A small contrastive image-text model, trained from scratch.
Data: trained on made-up road signs on poles, 2.7 epochs.
Rows from block 13 of the image encoder of a small contrastive image-text model, named by matrix and row number. Rows with one number belong to one channel. Each number is 128 + 32 x the weight over its row's rms, rounded and kept within 0 to 255. All counts start at 0. Numbers have three digits each.
After each channel's rows are labels from the 100 images, of 14976, where the channel reaches its highest value: "top examples" is what is common among them. Only what is clearly more common there than usual is listed. The data: made-up road signs on poles.
# sq0: squeeze pointwise conv (encoder.blocks.13.sq.0.weight, 72x288x1x1), inputs 0-287
# e10: expand pointwise conv (encoder.blocks.13.e1.0.weight, 144x72x1x1, transposed), outputs 0-143
# e30: expand 3x3 conv (encoder.blocks.13.e3.0.weight, 144x72x3x3, transposed, each kernel summed), outputs 0-143

sq0.48:150134107107088138126127116111155135135118077133121156139143084127154135165039138088216132037141103119154147143147103105185164100115109137163202117128093145153072081099150118139103079131117091117150135183129059137083154138151063155075165143114094113178142170103079081140118118153140115191146102143090123163140114185132142122124121153111113074194146159174121160102138097088119095152144105118016112146189107114121077149153105137183183150118114089135083054175167150099124175112070083182100142102121146115035129131151090102137080090133142129103164133173126115132041125134142145114102156119164150119154100104086123126185118139126103126096063153117134132105203087120108105085128152152184073151156111093105125133157098107110135097101084156144149054125102096161112131116127079120131120113087162164175140112146115063096123127131105148122095117146147108121140124182090135122
e10.48:179168123090133063124105182158151109131137152161196142166166145150102144081169109062112150156152093124159062163127128113129119136091136109097101168142165178110129129116100137065153158112116122109152149176108106126166117081157129136124094094150194109154081061152184105214128154082087117130170140139093183195126138121104132143163129120146086188186114173130115158146128103129121113103129136120131140119071095068104090156125112048137111
e30.48:130151119152124194114160200132127130118153118136080124121196120105160147142102118141150083153098125140143118143101162048172017175144135176120098092119134089118139206128175167131137150129164123138173112104164138046151123089119142154170136125173156137116090124140201135153141117114133146077121144162141149164161132110066103118110108142146098101162102153145129175075087110046120176142162123147153136102084168076145168138124066133120123
top examples: black rim; red face

sq0.60:109123096107137128130124064123131168133101136167155129125097113064094147132088155130142097119114064126141096111137085129147078070124087137106098079132137095138145099103131093082145073100130145099122115173114139056135111114083103104095164101136134173140138123105111140150116120109128067120102139146115128126119108122111081139119116137134126120074140136116132123137124132132087130158152110195123122113107121113124110151143122125137156162151099114185145109061168086120119154116089164123109152147137117107147166099191158115161176067122144035071111049163150108108093143169191139165113092099056141147095129148116112070165166119104169090161107125115112119163086194125145160153126056180154068084089114071152134128066105224118108206086111142115104162142142102115125118124165146200143110161126060097171153057130000120152147109110141129090155152146159178130100132137145092176
e10.60:150161112111107132086127143120147145169160136107114155076129138129122118152209129116118155164130080162123105107106114108074094138122128203150094092107140112047118072161096111101145110111100172120104137098158110175148093138145096100182090149094126112141156147136111148141150137092121145035159133080112099112184125100121155137166125131137088095171115079168081134188174123130076057120163109089160150037165116135182132104193112160078140
e30.60:112102126159112093093075069123153101155157128140167135123101133143125147093174130159128159083122138101133124088178059165079124131130130104103196202096101122139087135137092093093121162113102107151100128087082156180109139181130138141125119168147098131080165131148102215165142209089136075130161114096177146121131086127154094116154125132104150073097122083122105130148190140183166125149144132155119145113149168211091139087104208099144133
top examples: hexagon sign

sq0.7:130175111103151112134179090158166145163165103110135099136130101116154124124123178154116132143162139140105138070126060101073153130107081109108137148119119131096101103127083098149109088144135108148159103082138074095097149119128130096101150113073074150123111136116135128105174111157090147130109109050141033100126162079140139128057103111204086097148114120099078154124115137089159099130144109130104148151106121134110102056103149089106121109142129157075164136116130140136154139123084148103163153105129198052092172184109203148079110180100139150151129136123140089119130184117131183172084090122069115134108117175112129157047120152151192052143116155142131172079161080108139124074143156106113130096121143143195091177153189116142099133177154121200150164150131164115143118109080085145093159165109125156060081146139064113164078075186106175109184119136180087133117171161118133137
e10.7:161111159125173121111127148174149089150146149197111161137140128152198123115157100155130178076144164137106137157120167138115151159157120092113157144174055152153113108129098182114139135152123120069193082172146114058185124128116094130120166172107108117129138144172093112091144129102160180205081144126156174111120142170163159114172136159141178143092198146093120055115107081091143171140192131118110169112113158162126140085157122089183114
e30.7:129117109062111133168074135060108102087139165077106152116131059101157138131120149125157121141164079126097058131103114123097117099061118126125122109065087126122132138104085075071134117133119129110071088059126148144155095146090119122089130138133138123048158115143053121112145109098135062168158124043125093120130086137130147072082153169093140134082135096133113109120159084106098108091135140110116190078166155124133070096110083127106100
top examples: blue rim; circle sign

sq0.10:140252122083113148169214176168144152164107076121079150165072120149222072149087181209164166141152148127103130124128073108114117131131110079139137120193136064156131084130022078151080130122129120102166126111135094090146161090117131133153152166165118080103102201141098154072125118117122130082083124116151131105112104113156135115171118066207137143115123173146073141145145103159146114139123165102107181137169170092065105122073143125130160124088173103149164129157118105136147136103119120159136093107105162112063175078098143135142152113090116146132142181117155147142119163179134113164092150102101156123145111148153137114104109129118080060118085138141123158149123069106130101127094139113176122145163141064180134152205122107174125068122110094163114114084120103165186125153116121152164138143104155160106139129099098121151080135141122091115158149145132132149090167150165150101
e10.10:134126067150174141117153118121132075056154112111089128146146123121166114158136125154060092062123127103100099144169131129076095119144044071131170153088130062202101095128115136108162049102067139080163103141126128108184159141153126162148175095070142078119138129133138107123120078160116149144109110166149151152127139125193161079152154107149133154090116129081110106133127144105151147145128089077130143098177171123121083092103139132168051
e30.10:142140135120061208132110139088082165153152158127184111159189091156117180122151125095185145180153134173146101141102115121133111149126198156143123106124085115110082162126128143107158139158156115125129141121180158093164148105066160141135109095114122111114153130138129146129148161056137118128120152074168177106164180123148194130123202124153142069096120121158132166169135105165110148064163108159139182074155119097204131176135138148048128
top examples: blue rim; circle sign

sq0.3:128093128136057157153120133132164139148153149133084104172174111109112101166104131133146088165155164106129096099150131118168125130140115115098112142097108120171092138067141132142088073103164133097061141164125087075101137135088113158148109095100119112141195084148119154102078095132054135160149108125133124166144128168158105106097117120097123127119163120133129122154076142098143080094154080100108146128064133135074075121140114124170159114088170128084105142110133188085119161155105099159101099132112098134076142106119041094117160110078127170152124180131108089130105081121097089191120194121151100125137081140078078110107137159127095138074076068132184150101116102089117068056106160093127082102176116109119113186079125094082088068179067079116128072160093140155093175078070097091106146101102184139137123200094144088166093145119069123117128106134097095113094170092113085072
e10.3:191118143143103111147102076189098075140088072084185158172116151152094136108151129135147162131166126153174079166140142103157093163179101130137166152125123145130087136186083089136124140130137079067123124171096157055134158135139136110129132116170108174126160118122109070136116123129107139189170182125179179141136146118087106112134131170086129165140090106103172128061136134138162137149135175176054104157085093119201152174139161073123128
e30.3:115156131154047179142143125128122130102104111147104148111126138125137072192097121116158145133097047120184129144095163095137130125113126127124133096167141152175152124112125112070077084191102142092124135097152137120159135092105137132107144148151113150072105099058120083085113122165100122104155150134119113099174079044087187147133167087118104164144138162128074134060135158098093152144118106092163089125155160118158171085123076143089024
top examples: black face; triangle sign

sq0.20:139126155117117113144183155111143159135055131092092128117158134128123151132113112140144142112100145113135131132109104090140136146171115156121062119109118096184134114119119143122156126071131111096113119161154075111112109157119127149108110081164084101225130124143117106099148128117162115114095069162123148142131115123130135173150078120130124151099151091111118093206089123101104099117093136112134124134087126115128094145114094109132105166150127108121159001142151132117082087101121090126080076204117091124132170074149154162162131079123105123072096101202149231126104140140137136118178133139117151210103186122100117085123148134184094082183095086073141126122140107142159127135091102205126153121099092167178127146122078059106154072102159162145108113165127029106189105073123107133163109151135106056151148119148099090090126117084120076123047124121155117168100129118088098211
e10.20:125113130135133143085074115117118142059219127074121170118169102119141126130169167049125125096171129141127162089076121208105180177089132148107127072134158139122111177117135136150193126110113126174142111099175148132111202149139103103168153187150098129102108106110167111126116119132072182136116141143084100116202065170143173136087109145117127130094115188138169140137129139144165168097089172085129137089107088136170107176142137119096122
e30.20:068103129124107172099153110096208081092095108114137133086094112037122130105136087128098114105146095104084140119120072096082123111138104070150204211060164113096137174112144091122134103138085136086099143092155163122081099143174080148132116126205111122093084108122081177119110131109126118105179120097119127099188071160082146101098109082112162143114146092107117136116157136118144073139096122188131144164152120122136154100153141087120121
top examples: hexagon sign; purple rim

sq0.57:197201161129121083133186112152161180140124109120085154129090129112205147064124178173037161129132121081160117073090108026146167123151147096042115087130129047145145108116099068097093110040150144090147083113132070111074127114091091114121122134153083072157166208111109129139126140173132159120151073101099144162168099119141108126110085107123146135142136171096099163111112100101151112086120117097120183157064182117140076118078110131117043139081065120103140132137111142116161142133133109125096134123149137072077155116119147121130076112106154166172112142103145140137097120151154097159109128104123156091140103102112119111118133121138118068100124065124152122090139075122112136111066164098126126159100159070134096113169125129106096073134094095098133121124103099161094138124127083146100134154061169199120141124078126115150083081141113123090096142118132166168119128089121153141
e10.57:096126082177112114147136151165136037084122067118114107144097124167160089141128153152109113146085126114042116133105154092106152128125150111128132110114116141112117150080132181159149113118110139090194059148175074134132100079100101178144178134096177114130131073166129120129089080147115100172102065129173144068088149138165133090183107147091125157098129107161112082102080098115157145139131073084112187096147132089138095186149118120187101
e30.57:147131128093058184154137144076109114076087102135092136165137129133148175137132122121190228133127065107103103157090134094127101163113084153135145105125137119133128201126161139117183084123116126098137143109136157113133174072143130171123138092130102150169118056153157109109128138083159130108147145094117142066151116128131139127154167103133098111055143124150111166136134136105119158088112137161134198087176144054198113203093048109106123
top examples: blue rim; red rim

sq0.19:087130119079072119159127132157178111137121118091139098187131130170106073160134195172203128161138158128110095113142058117186117087119096153136113136133150116123097052104138148140093045157176146134142094132103132117118144125131093138147155118170119150107154102103089175113065143095100116168106129097114149165162076195145129133116140036107129088154141146155075124132084094139100065160117130127113171123136161153089109105061124094236200167110193121098086121166090131132135149129056091171128080114121105149024117135091104157133141106078128131140185158119127114148102125147089113156092174112132128105174090096111125131157138171094095146077050123160118156144155073097099077075090153130164101141165104140114153164159102107108143048143137156112149067138075120148120140120099098089144122118083146163129149145123117090150067118151084119113113102135126091135115120161097141116
e10.19:179127126136177157117165150177137092145131117142095107174176112149156127165143145114064092121155113157130117151123113086151065123161127135149179170165184117161082158132092101117149157139092134106160099163082108112199111124173128124128130090093098155089157068122171064166066116122112128142155130139135165219109103142099105095115149174156119116165098166098126173176067116124163123102135146061109073126136120110170089114065195087162133
e30.19:114171126133083179129152150120137130089124105134106082144177067112164142116086106068162106164141118147167103139074160082145059163130117173098083078134091120139140191103144128166121085146129128150164137098171153091129134066157139161147110071135167120127096116125135122118163144144117165116115148146143161093177126105100185118126149088146095124171095174152123160124125104105115177069170075143174130131065207108155203040132142144087105
top examples: black rim; white face

sq0.54:115101076138097114106114142173142068135166137099180109139121118164136094128118148124151150115134110163101144120138105120108127123096094148105162133142106163101139096120143125092126111161143131124132079152158125139137108103116152147116172163167069167105122155154118105111124161110153135140164130117139124084119119162143129129096143116126140161141102167151126145110156143168130127181123135128138126138162100139161141126078103128149180137145147143062105192153075148124088084114070150164160118036122083097063156123130154139109091158094150137184143118111113051174090142058133081160043182153079113050096111127019127171083110126106136106165163028160154123043098109102177115129137129052076117150132034164148111100114084129069114126180164112084097142128151135132098122100053077156110085168095177054133139173148126088092100113098108154134112109141152126203091077147112093110
e10.54:151105181079142147122086072105120132137135142130128057167131137129131104085082123186142071118154066146171111162063126074159095149141078094148116121169193083123179124093176173144122116143140135117127125104123184158117121095105165146077106137102121174112175119134109014116069151126115149150152158162087172159129163110135063134153100129146171119115158150169162149116185114099134108104113149153167084112103130182088114093150096136163107
e30.54:160145098127131146106093138120088089098111113125144090107148105095132079068053082122148096110136159145149127132068130140128086080051183128108075087120094101089140145118136127115135141135122129114148111078087110072119077075086131157098124052110120111111076118139152087086123077115085106180108090142111107174148131115032137087089135137129094114144077145102136139113109065062141128083101098156103140086121101069131109131129060131080107
top examples: white face; orange rim

sq0.0:105080107111102170136120112087140142181095156173110173141115072147072118195082136109219081087104141129107083148167147090131093105164141121172158147152077136211092124141160165142132045115137091134128136193093110166106156105114082179099105147121091154140154070077110127141143110095058067149092103191043141140073114165120123152144111112123099101136143120183143098108113133089116090090152078121000118069139092100071138132151114124126153111122163131163104107166096151110150173108147163164084120115151144129122151143084118105100164140106106152107162129175156162086132103131068148092122154120103127112133107075058102121158143128172111122138030167117141141144176145133111126030128162133110136121119113119158115117064139147158145121075130103112140118112081123146147153137079158094168143088134125129159159120143148155168133186108083113151140152154143133134095095123152096168
e10.0:177182100094119075101110133140112136150134147121131195156138104164115148138159097017175155166177088140168081165159072123118070091107103168143158153159136160091135098133177080092112142094170080097113134139079134106182134118165168080135118135154104129120138045113135088151132155109136162097159148130122181161132085112083130107105115141162118128159139108150148117105142150162114130071113136123139109160067053084152199146103143117098163
e30.0:122126151162144090136119129096106191099162118112060140131131127135125133154184144083120105155140152124175113091191170078106116137130102101105104099138135125176054164090100130127095088168126092156144098137118112103115106110132160110128157145106100128072116123085126140172120118052147181114121180163181104096131098087077129072145137116134089095097124125123133145135100129125166134157168125098160129103044186163156125000129159168153082
top examples: black face; black rim

sq0.43:128127121129097147113139121165145115122132136144121146161139116119102119156135187142147117175181130126140114137148150141182125127109126100125169102151136102148130151095098108124086138117116159122078130099135127090176096097130135131144134157124168150132179139138119163145099090135148143115164174123152099169169112128096135092114155133104136145098110136124144165120147115128138148128128104145148136134140165143146142140128121152140164098207105193167091124141109072119049171062153139102156163122080089128138067097143103126165216098096136043098109147140116126114200147134049139180171152088000146097086132146133121127116101141112063008126176159184098196116103136074089140137151103131075099079109154096111159143145126141152113168115138145129123163107221107062114131089165152090134110053140057059131059127142055149123190115135091140113174098126152163108082174171145108111
e10.43:092195101079128141213147065149186141093126165148152130097139101099098137151186097154120154144136116074155074158109132121103182177116101135085159128094082102061122151099113127163120102143096189127121083137144165152122097088071082108148094159086089093107124094099152120126136148154177152109101108134189138133117111099101115089148119176129180141167146094126187083165158162064069117101123085135161125130138104130127116093151146092056142
e30.43:149113075098127118107133067110160175149135129128115060150076153130136179082153071120156189127098098080101057135187103093130104129069154117105155175075086121089120090104114067130143169125132097131107137098137125103089128143157127134170123136157128144136123171128097107115116135171177095059109090145151090138146170139141125153160124136079102136117055125115108133064136109186197164178119141160113139074137139176093158057139122086081149
top examples: brown face; blue rim

sq0.28:083156122124214128153116161155109105119140110064170105117113087133109147128133137115152140116136099140132201120129064137131116136129100102170147151147150152053130143176097123153132193147134104152157153122118145192109171139181122111122192120111158140136060104117155126107138136119128124134117150040163122111123133112101153162148118146168152108173099101101120102150088112105117156139133205151160133105149151121158144092116153088112127118140142102132156162113137179072168093111093144084104165131108176119109102144108109156122161152121152115128231064154146150120085059148160187127152018116165065125132138112108134126155130113184134183162098106096114088110141120167171143092123121149174119176162220105123119109124174143139118091096145075070076161055180143128153080172157193166114176143139093145140194081141032094162117145165103162087137115078121145141172110137119145153
e10.28:153179130112115163147084157118132162125141156194097123140185198101176075174134147128097090135136190081113182154176082150153131080114127100107174137096096106141136101091145149144126140159144052163149141122117074121125168136109079130139120104108110129148151133195082154136207149108140099107085164101100126099155088064111130135125149141147082163156106071066102115133107110139153113145146116200103163115144137184092057092141144153078106
e30.28:099135141096158134143134116096117108086115116149097138101128112070163125090088128094142105121094114116136084112094112100110111100106128157140050089090144127121116134086139094147165116090117117100132045107075166112127096117213124137119130077156174113123136096124060087065138080147114120113116132063099097103133106071076126122096114122106100103137128137148086085092107097050071156064085133103122179073084128083117122078113076093053137
top examples: circle sign; yellow rim

sq0.16:087121132127131135123154153123087097133140131149108134079084108136113113126096098062123108114117123099092126114102145084114097127128144099098075101119101105152120135131104109105126132108107109122064083074083170112099126139100090090079111126106115097118110104106145107121110113122130089092087107152140129074089091084085113132157118069112107062140092100093136095139131096109134128051078137128110102140122062115123112107122109108094119158124138109076150116109188153058070185124077036123112162128157060085126167126167105090135102103050149146096151130111146124174107077190156136137146090116117130116069109114116099097121121128154053102077081094101127121050150077132147122109119157128125011151102188112126108126126146062041037105127093121109104067092134124110146155108144103138080133105072138097193169158092168109078126153086086173138140115127130085146160188173135096097
e10.16:182124105079083139149137096133174108110166104128161134141162162139075197129141173109135166129131169089086170104144130095115115120109163097184132111178107106167118119149094088159210113159132152164181202107172134129169178161132090121126163125083099109200191133080153181158136132160156068122149176092171137142093115128122119107131135095091170164092117158135122111053141103149082141155128117146155081137124142158116195180142149142095142
e30.16:084168114126128180132102127114166106081079079064122177198153110088090140115172103140138093080089094109134100158143130108100072157133091103186145148145059110111108125127129123100127106136098093058102165095124205070140052096112107157073153072159159116097144113140097110069108120131137134092120156118122132131150111138091152104050172085155135099159137135115110104073094064135126097118097108173136178089137118129184135142125145146142158
top examples: triangle sign; orange rim

sq0.6:099108128100112181159124139138146098155120116100116119108157105130113116087090132134111121133097086138075108121089131125119121091109141135110097112154130119117100102146136155105106147130154131112117129124092146087138086111158104163177131120130150139103095154121157123140127139085069111137124117137134115117133175169148047097153124124115165121127139097132092067067144113107115095124136124119126160141098156119097092094141106089135145106135140156172095118091193074109148169164135155075116222171140131136134170136217119172153195122132124089094138057165155127127134084183181177117155095099052097084050111102128047124136125144150173081178157154102116100149122166153145149143231083167118098112083149107115147146095161175097065209075148155043138175119164131080127133127186168130113139159156097087108118128093060147132150099092116209077194145114101098095064180174123089136
e10.6:149112146063078115159200158138131154147096143132107114143108104129124165175167122139157086127129139176152149141098128126077094178097081093093112192072073142037122154125113090126094143165091093068088134090093134120055098135133131142134105090103158143115164127076092132170162126162112086090159174121096140132140123098136125163139068090124119077127089068145119093135151174125067077153128140104135137048117130125123178152125113086093159
e30.6:127130113115096076131087096145123122161177125150137152099083146130128143109155167128130150090152083092142096101188087136075137146129081113079099159124116137137071109113062118081155140127120070155086124120062130151103122119122128101185134158092137101116124129099043134174140135122131090180148112064205117172067111177139090150136061146126127102144099124117130083147197141179100109126154131105092118099108141238114166111103175127135164
top examples: triangle sign

sq0.51:138135105130098156153117106132144134149141080127166126154123163096157117159097129139117100139154068127105128108124107116143093122136113083116163069171130088114159131106133070112122116115146174048100102120114134049150113135098148058140149169078138126092134158156122128148100108152148128154173156136134132125132135136135121103116111130109108147083139144178145136146181110161118163153165108165164151115146123139135120166083104187130155093170054177194124109138116142108098136144099140123157115098098131141124125036138146085156192076158172144125109136142120131095119151102135087151109167088045164152121165138082126066128071123125053076131133196173139117139078095043083166154073097102056158081067126132153164128203064149121153123086085113110105134107202074095120123032134140120132116134173168098121141142133099104130120102096147070148160165173128191148060131085172057110
e10.51:092195120103096132151073119168166061125151162146107152148076066109142178123184151145165128163104165117173108186172149103136154166115107163077128134124145123165183139142151145175095104145113165089133112142102117158159129122086160156186132153092112153108154182089164146147078105121141106108125114175148117124096155145114079076125085096198162126198133111131184153110186134125087072155113163084110086121181183154143109152087117158104130
e30.51:142147081123154145121102139091127137210074159128135123152145138142089124126157036156106188111128147099129102106114107192107103131077215095112180170137089094102120146120144128087097201148126109110107144129145111133129138146104125143131139155104102161081135138160173163142101193096134131122135121149116118121150134069162137075150148179094137061091094086122109168101108102161232117073151132163136129088142117117151138162130142105035166
top examples: circle sign; yellow face

sq0.17:133133132121142101143101161154147111101118119095120120121144098121110131118129152129135165132119154109138157148099105122139149123120115133125114137112147130118137136137149120123095154122123118132132133115118134165049155107157097100133133125123163098135120112126131144122126145159139128136136144087135127154160125131114129141142150139121152106152131106101125130138100120084120143115131182109142126091131130120131122108131142086143094167043176110074120091107135158121149068093102068093092087090106144117050102137060116107066040131148160115177196080088127159117105128117197135093102085120220096127157107099122162121178148086100043149097078145144090079128148117192139092072092143106214053188195183131087104147112092088161129087147083106144135065108042135195115082202111181110123131155112080217116166143155055112169110127159110126057078116082118097140217065172084180115
e10.17:130150106077091146154100161142113120055117121181134097105117191135118083105093133101090113128113175132084168099135122069116163131166179096141121132111115113136126179131148190104119111125149127147130118126135110164151109144167127159088152094152171126128152131199164090129175119160067099121115152122170081130073050116090134135159150115149093159139045147056077158128127056117180142063117103163118168167169155121086086159170164105103149
e30.17:088122165141153140134124123117141133082099092115110104115121161079138102098106166088152075127102099110112075135137119117095089097099113147134094080118095136125110101123106055146132125110119101095108083093089149075151061086186122118092110075174146108101104070102077097094116105127122129100125143104127104091152060086067118142131100100135065116139100156117087119051071113056098152115075081086138164056101161096118108074124090109077139
top examples: circle sign; green rim

sq0.40:093117147127135150107103154146116095122103105081118154099105112145165123121142117105117130145126129122091105174104158118127157127097187121112093103113148137121112133174127166139128152080113073125125139129101129161110081120117067146159137107093138050117054119115152138099109139121106147120104112108105151090132127140151097113167149124124174124153122090131087100063124114076101107142103142044100119099125112113107125087091105074147159131075096135104091116135201039100105177139144104048159161175084061094097099141153112143128090143124107091125123070075164122112111114166071173065154054089145117102112135120115102146080104133145140108134139032100116107060167093132129137124164143153086087091164187115131116090099163109057078114109170183070156099143127145102121067135172133093107136044120110133075091093103097126090127096135072146130163045063079085130174185176090152110
e10.40:119162095074163172179200102131130123119112115094153090115140108135134211165165130135121105070108152103128151098158154148131149152138129075124113185115115083119154123086112144129097176187070134178132120114129121149069091105141070131117097114142122150127149122095112143203072180103139142145116170079121136110082079174138139179113092093062200128128119148124105069156114108136115169154181137110164156138107150107061191142110130130142197
e30.40:111133076125154189100148117153122068059135134101069167147132136076138179123153152091132051099135080128118107131142095093109086161144045113122071128102097103123133134131122126136189098102113126065111093141102161087082122117132041099174125095182173113142091096145075116132128078150123108112117119101150108156138129149085154158059100100154111125173082130124112086109177100132089060157136143125079165135089159177130171130126155139130164
top examples: triangle sign

sq0.33:151140171121145102097110086113199136163109151161215145117100060163143130158127193124163135134165115058156143098084054089138126106066088150127135109095119171078148152112188162157122100135188146128148076137094161124040123114123079116075163135116091166110143144073166163180123186129108115187165131112145119121145114162173115131093144086122128107138154118146175117112069115130164101155145089183113172132171141145137147093042126160167142112139173145089178158153107154124174152075092117150106115146090187070092126164038097083116141141143094127142102099111109145091104158107142158137143131112139107141105148128132094144142132134149133166107101113121120183067172086081148092144099154158150137136156113110159131139102168141135150074147113141148154062076091141097113146098129119105079171132096163170138057152139108133135113149116131129028147082140117110155121138119022117146
e10.33:145137147124168074156143104146167139157078078112098142184179118152154135078121088130115187146092109109118100123072096119211119102183148168143134139128183139121128123096139117101079186059149174095155075114108065111150041083113156129142170091112107194085087135126104165113085150087119155138177117095137188124066120124119096123151137127096117155200141090165121082135070109103122146102152165136133174158130150109112115131134116107118151
e30.33:129152089063105136133114124131161087155124149110119081053144092142152128143105104134151129115158042133118077145110157108188074128056132114130123159127099090115169175156173125077089130088128148079094150148136181106106108119094151180124126103122145137144113104173129084102157114144125090156133089139097146117146170120125144064093131176074107122138091086138172182108137063104159111093175118157114149082143137099163102125116078067026100
top examples: teal rim; white rim

sq0.65:090102128101143144143140121123123152128095130132132083089078171151042099151157121137124148175121178116097135146132150163152092128148108121124076131106106136173135143128095118135132130128076129111107162146077173134092186120135118120136120111117162088083134056106094171098116068062123120117066168142148159169128122117025150151140145148143102097103090082082164101171132111153135152114153163147173102119077148117125145157159161067151160072081191116036114125152115172098094161166064078104124083141150151129098096145105134101122107141126115159110149137130115148096078104094138146123125134137169153105086121088104116106154121116171133160125048197092186160137123047181135079121090136129126097147164130145081053112128141052195149075079140097123130109084120182126141141162108137149170154130080152110139180174132178088076092143116079124221121163137110139097131117091182133121
e10.65:127177106102099191113096112106100051111109095072166123093111135086104160175163156117161133107124116098157144134149096115106099095170116097131147125194113138151145156160142126158124119100138130127089126113080097153152168182135111072170054074089094080104152108113061081131146143163130125089114149090153124145134110091096116111092152195126142081126098164106167145136111097119125098085106072156090093153204136165103187116094197114078082
e30.65:134112127139168162107140160118132117139117063125111073180159073120103094095111117101143089134116123159135114089048130083122107089149119159143151061154147104113155098098115164178077079098136109104114134094155121075181123015120109077151139086179106124100148054133110083102104059148141160086147137128149129071182147103097197129089183110132154135163121127138143144058114099133150159113142129152132153149094138109155197130101122150124142
top examples: brown face

sq0.55:170186181091149125188146158122123132135110148166132187147134096111147110166103168172138135155150195104159143121104127128118138165141131137155105136189119126088143130187091106131054114084091126128119141108118115090126176102146101133145127148118131131153150180114168172113113118158107129120109101122106137136116123136137122082163111173157125136120142101096156120091105111089169105060141148103086149116096144082083134139147134149151122170122140135107189117111115139116134142180144154158106062185163159125091211125139184167097092120103180193119128147146170180147111148136180161128158164079120122118156106128161083115141165078162138098174072131131196158169104092072131136111054168185136095102104131136245104130168164106155106088121097099091114146162108083125185157099132166177142140192087177140117143136092124107169076078138089048120132186110135103048103159051163137177
e10.55:167122112189175142145126134125175060090132149149120169085106165105147098160164185121116142127152113132092119101178122159118159102152121109148178133120078167175107177113067102119151078112108124074170107151093100110156136129130070167162146123102131081134069129164163155162115108181162112162138066151175150145114105151166216101187129154124111178130138116150120164152110172164152185166119093129088191132136153107186106157127159119176085
e30.55:094089107132085132159155097089159111088124107105131124126081084118135141147153088105136122162148102083126091108116120147147100143152148093110135175111136070102130146132081120087110114142140138069082125104152139095124130075114088116103097095141150105060175094094136150098154147150105070150171112067098165060161126132113126085051160122070070121066126092162039148071134077095109112066153135140126184117166105126092140077141088125105073
top examples: blue rim; hexagon sign

sq0.53:140106157142131000155114134118116146073109123143127170129095135126121145067169100168108152165131194130120076099061136080132127125167166146128110112140046131117152075147127094045154080134109137138092054100121130137150077114138087117148080185139101161132134122083133158159120111128131160068139104139105173146175013109075127157132118088098088151135085137089081130080162140120129100120029128133145141160113150060127163112147153134147102111097125120115097101156056151152089144154129065143110052088160123156104116169116152103128111126123130157123122158144095113131087162118129069107081165110148149107128079121118164144179108129107095085099134137181171099131134107154072104113097185097124099140141077177094106143158135073157147083132121132118148139169072117130090134155071149135126158115095149128178169171170170064115116116097102122152096159139118140118146105157171133096
e10.53:131082155132099148106143150164071107118125121135103146072078109114120074139131164165096080153165102085080113115169141074127123072146163141187137090168149097137151146047140155199130092143142166156113111100154106177107089057140100164099095122121146112179073069090139082150108127196114063091116104136131125142087108126093146104151073172155079121101119152112096118141114164154145112105107118115142146052128115145100151109099197125134073
e30.53:108094092164104140144164078164105126129080107144078101177120103131146097117103141125185151116159153144160133097059164153132142141140136157122045109140142111145148185149098138159162125093127095122168105100138089098142183095122141130124116047107094125143134095129175130147108089145105147180132111140122097108163123092092146126131166152152030172129083136148049147098051153069134135045112102120083180118103125087113123074072100124153117
top examples: brown face; brown rim

sq0.25:142135047114083078070128118170136038140177114075120111133131152091125072136161142133123142129146140121108134155152164129115121126085105104151127102102099103113112106087142102100096150158110138142123099116154101118104127112100143116102181096101119082117098124154127104107113127130116156112140167107130076068121118096110144115109166110146108101083101124100091174096186128155129133110131128097145134164119138161147121119095153092135143096117167170037116198095105168150102064139079122129197143089112126074073159132138154135092142146096149085174126113107095065165100139088118123148070134189123107049061127138046117160057069131102130122176181050128111116018088092132140111113112084073045138140145099172151091131138113125143057110163158152090113140149133162097130170074105052150119089136081099082092101135124113104110106089141117133150156100124126121182149087147108079091
e10.25:103113121078115124136088095121082063171148133162117067117165138133121173117095154126154124141139079123153144079108174074121108156169111096113144149132103117112181112099139196162141138178111119119131179132104144165095152105087112067054111132055107119071116143133092113138083102111189168134075080101116127151110150099178164128147165157114166097157218154111113107135147035087151129115139076136185156141125102141118158135185114102102135
e30.25:155162126145130178122085144129121086113108112108122081135173095081174095090064114140166104087155142148106123122068104133098103065060144137143132089060086120087150141130159095132139131135115091078103118043085152062145104069131119163126130097149127120115096132164130117074122082145087109172142086122110082170180099138057191095080167143121122114127077115107132129087129081108135136098087135186108174090138147081131110128121081115073126
top examples: blue rim; purple rim